Weights of a small audio frame classifier.
Data: trained on short made-up English sentences, spoken by a formant synthesiser in many voices, 26041 training examples, 64.9 epochs.
Rows from block 10, named by matrix and row number. Each number is 128 + 24 x the weight over its row's rms, rounded and kept within 0 to 255. All counts start at 0. Numbers have three digits each. After the name is the row's rms in percent of the matrix's.
# fc2: squeeze-excite expand (model.blocks.10.se.fc2.weight, 144x18), inputs 0-17
fc2.0 067:131136146107106084133125111156159130101102133113117185
fc2.1 079:150080158172137136136153145130134126150123130158127082
fc2.2 093:124161147106121144109167119125140130103079125114075126
fc2.3 069:126100161155116115138157126170117128142125100068127138
fc2.4 051:098099148114102161102148156107114096139143161126143162
fc2.5 120:081115141139119112099102105133118152174142159139134094
fc2.6 101:124124168188120097102097098140125140142147149136118116
fc2.7 076:146103136164118106076096116145122139144142132103170145
fc2.8 062:141102125112136063088139138125128107129087104146120118
fc2.9 106:144129163125123160132096127103141064158134108110117119
fc2.10 105:159146138118110158086109181131132104128142099131096135
fc2.11 095:167173115121134089121117127127125145076133122148162144
fc2.12 092:148167142089142137134123057141131104123117119114114127
fc2.13 097:148137145114121125097079116127121127119135178090153096
fc2.14 126:156134093110126109174126151133131081129151111095130158
fc2.15 085:133130158089137078118146141120107133174159153122130107
fc2.16 129:132103116129123095140113102158127102101173155141122175
fc2.17 109:123080128135123095099129135161127139075142139157100121
fc2.18 112:119141146136131181142082096092124110141105098138141119
fc2.19 094:162137106142135131115130133137131124100057148100137160
fc2.20 105:126141139101113152104140088168129114151100131175148106
fc2.21 148:113118123141128109128125130117138159151137198116140077
fc2.22 067:148140133110137184101142123100151091160129163109131129
fc2.23 165:112122128124123081133101079119125103103141141143150176
fc2.24 146:118110144134133112129153114194135098127081129112101126
fc2.25 052:119144104158161135108126131178144168142107125159161130
fc2.26 108:128104091124121109136189093130129105099136101119113106
fc2.27 106:141102086164105127087096138172135134112127129114141151
fc2.28 071:142145109158140150149144161115129092128144159142082163
fc2.29 126:150135145104131099135162129140136159142136151065101112
fc2.30 069:136145102076119124106129104107113118152146091158143164
fc2.31 068:110135109118143120125153141087135106156066164126120139
fc2.32 077:124139146095138082080153142144136117107163134119106157
fc2.33 086:098117140151148134126125133169119169114115084168125099
fc2.34 100:089162155146121145113132087137125134114148166156131091
fc2.35 131:104132144138130136106153127102136181111163124121106077
fc2.36 084:109128129117112135145108097141127095129158118157148194
fc2.37 127:155064168152131137128131109154122099137148134100121130
fc2.38 100:147145129079134154141135131101122113133066094114120142
fc2.39 092:114125178134119135080085108122127102161131140109120104
fc2.40 123:157096123109127116062123146148143135103132120109156155
fc2.41 062:127146131096124130155097121167128152131145115116172076
fc2.42 107:123095167159127111123095150073125115102117141145140110
fc2.43 052:147149115108131110110097132127094102132062120114155120
fc2.44 094:075102135134125135115152102101122137126161108128097082
fc2.45 093:147098176127125134135177144126126149113140114167139091
fc2.46 099:098121132132122135125060126121123102162117115114087105
fc2.47 099:151099157181133130125114120108140108135160160144115088
fc2.48 134:122080122121136115116100158124128107104156100119175160
fc2.49 059:173133197124109144119136142125114098133152135140126102
fc2.50 117:144138123136130158085155098139124077116099104107134154
fc2.51 069:117130140053123145103139114092134120137145149125103107
fc2.52 114:123095140112114094117125097155128129145141146062118148
fc2.53 083:113094131131137117105126167128126179098140103106086119
fc2.54 084:164165125134130082154142142154127091131113146099106151
fc2.55 087:145093140146132096150145137108132101158153123146097077
fc2.56 123:101107122130137147131164128106131136139143093168100074
fc2.57 064:168110131121115088103139139151143115065129130112149142
fc2.58 094:157121135098127124105156149121126163110102105084097095
fc2.59 184:091131139138131148102130108173122116098089094164123143
fc2.60 069:157118179127113103107097141085127131127121126140081145
fc2.61 094:182155137121138152145117136126126093116111151177139100
fc2.62 156:113152136112128157164115078082128151152124115109103133
fc2.63 111:130121126113127132134180141139139107162117140137170071
fc2.64 126:095106191125120130130123137088126141132106142088127105
fc2.65 090:154146128090122080101151135169131091150109126142134140
fc2.66 089:137153176150120095088100128128134116134124139150082109
fc2.67 063:158095114118106095152136140179120129156148095139101130
fc2.68 122:125096133119123127152169119080123178153128128101108112
fc2.69 109:148096119117127092139149098178130108090146115125123096
fc2.70 083:155137174115127115054117127118131155118138122110136115
fc2.71 075:146150137107117128097165114098124181104148124131154096
fc2.72 112:133175116114130102111121143158128076100101163116142125
fc2.73 140:131136152126113146143105114126127115140052133102113163
fc2.74 082:119149151132115138125121145142128064141067136127109131
fc2.75 065:093118139116155103153101164162147128134178106118137122
fc2.76 099:152102147122119089101153129172132101179142119123141127
fc2.77 095:124135149140126085103121107121116118141105141058116104
fc2.78 141:119085142163118149123132106156130142099129087177121137
fc2.79 116:127135092095107132124159133134134141185155111103138163
fc2.80 105:099135148116130171124114129098119142171115175099132103
fc2.81 114:155144143127113105099151097128127172160156082132114128
fc2.82 095:124096114119115100092138121124108105171118119107134184
fc2.83 091:146127146149133120076112144114133128116101097179151100
fc2.84 089:125098117203121130137119147125122089122129126154103113
fc2.85 084:099123131112120096167178116161152161116111109112119124
fc2.86 097:096103125157130111095157147141122071145105115144114148
fc2.87 060:143125118101162148094170115151107136090109111093118113
fc2.88 077:089149133100144083091160117121094139137099139110130118
fc2.89 117:117123173102124097104072138125123154103142136111153110
fc2.90 075:154091103158164129120134103162134151120120103170133150
fc2.91 098:128138138124123098098158115108124124104092156155097078
fc2.92 114:175121091098131138162144159141118086140115114099126136
fc2.93 087:108142142049156124146147114124123125161136148120125137
fc2.94 076:120122181141136091073117123142124132129125141164151107
fc2.95 110:133102140146114156103152142149122084067140116110129134
fc2.96 095:140076136142147141065120138122137116150127133102122159
fc2.97 085:180153145118141139120128149092120132148126087092113158
fc2.98 094:150154115134143172128130159161131080146120157106111106
fc2.99 104:113153140144136138091152125126121123151073119156173105
fc2.100 118:090102131144133099113151151153124155164164105105134101
fc2.101 068:120116133178125115104130120179134122130140142097120076
fc2.102 108:083125148129120099113084117128133142125101139127188136
fc2.103 093:125113125131126133113141113177135099147126128200125105
fc2.104 093:123102159116137133141114127083119159183150135156137152
fc2.105 099:182145114117128101112138096109126076158123135114144114
fc2.106 081:156139150144135140113115133187121102134128139120071107
fc2.107 080:149152155131112102097099113105118089103133120173133155
fc2.108 078:104137108138126111125154146156143152149114111063120096
fc2.109 142:185145116126129118152167124088127111144134116132082117
fc2.110 087:141129197114125120143131096153133113135100114124086112
fc2.111 065:130156149134129129105130121093129137106175065124121149
fc2.112 103:138154098091123144100152160099125103152147156131164136
fc2.113 071:168113121101131097141146121094143086091126120125139168
fc2.114 070:190147117179140121135122121137128090132113107119107110
fc2.115 094:149107124134148126128105170178144095141106168111135145
fc2.116 089:100106157113123137087107127149114103123130146140080086
fc2.117 093:108127105133120116113177125095136141123111162146109072
fc2.118 098:136114137107127100125112127136137115142093150055141156
fc2.119 082:151138128128098129125062112152132094122145130148112166
fc2.120 101:153129152106120159099093149132136099180113112143140101
fc2.121 056:123183133143119100149086084111139128143126150152141116
fc2.122 084:139165159137121160085134125127125144107100165116086123
fc2.123 115:097141114171118137112119133112130147138186088131136101
fc2.124 092:103120124136131102133100103145138096107138161100156182
fc2.125 050:133118154094117114140119109089128080132116154089163121
fc2.126 072:143120116090143117119133071154121103121107136125156174
fc2.127 085:137188149101135156100107143147136163137162130138133112
fc2.128 092:118125121126138089105140126172116123099083176118143145
fc2.129 089:153126148125112116118138144191115109121132079135110161
fc2.130 099:095111095119130090097104130180138099132120136145153134
fc2.131 115:121102110111132082114102157145119095134127125077140157
fc2.132 120:079144125126140095118143106152117153152096103130156164
fc2.133 087:123121148128126123127053127121128089120149128151147163
fc2.134 109:104107128123135114111095146142121154150159174119087095
fc2.135 101:118124141151132141132117092072136104138090125125156171
fc2.136 138:093114134148115092105088143133120164096106116097124156
fc2.137 153:165122141144125106132090121155139092131066117134144142
fc2.138 100:167102122099125118123085141138129099144147110108177106
fc2.139 152:149137168132134140103137095112129145125145087159088094
fc2.140 086:150133119108140171073133114132126081124124132150160146
fc2.141 109:136084147151135123097096126130123109124168110157088105
fc2.142 102:151118165126118105125103140199115120130131114159136107
fc2.143 103:106138169110124149119154122149119134136155082138160085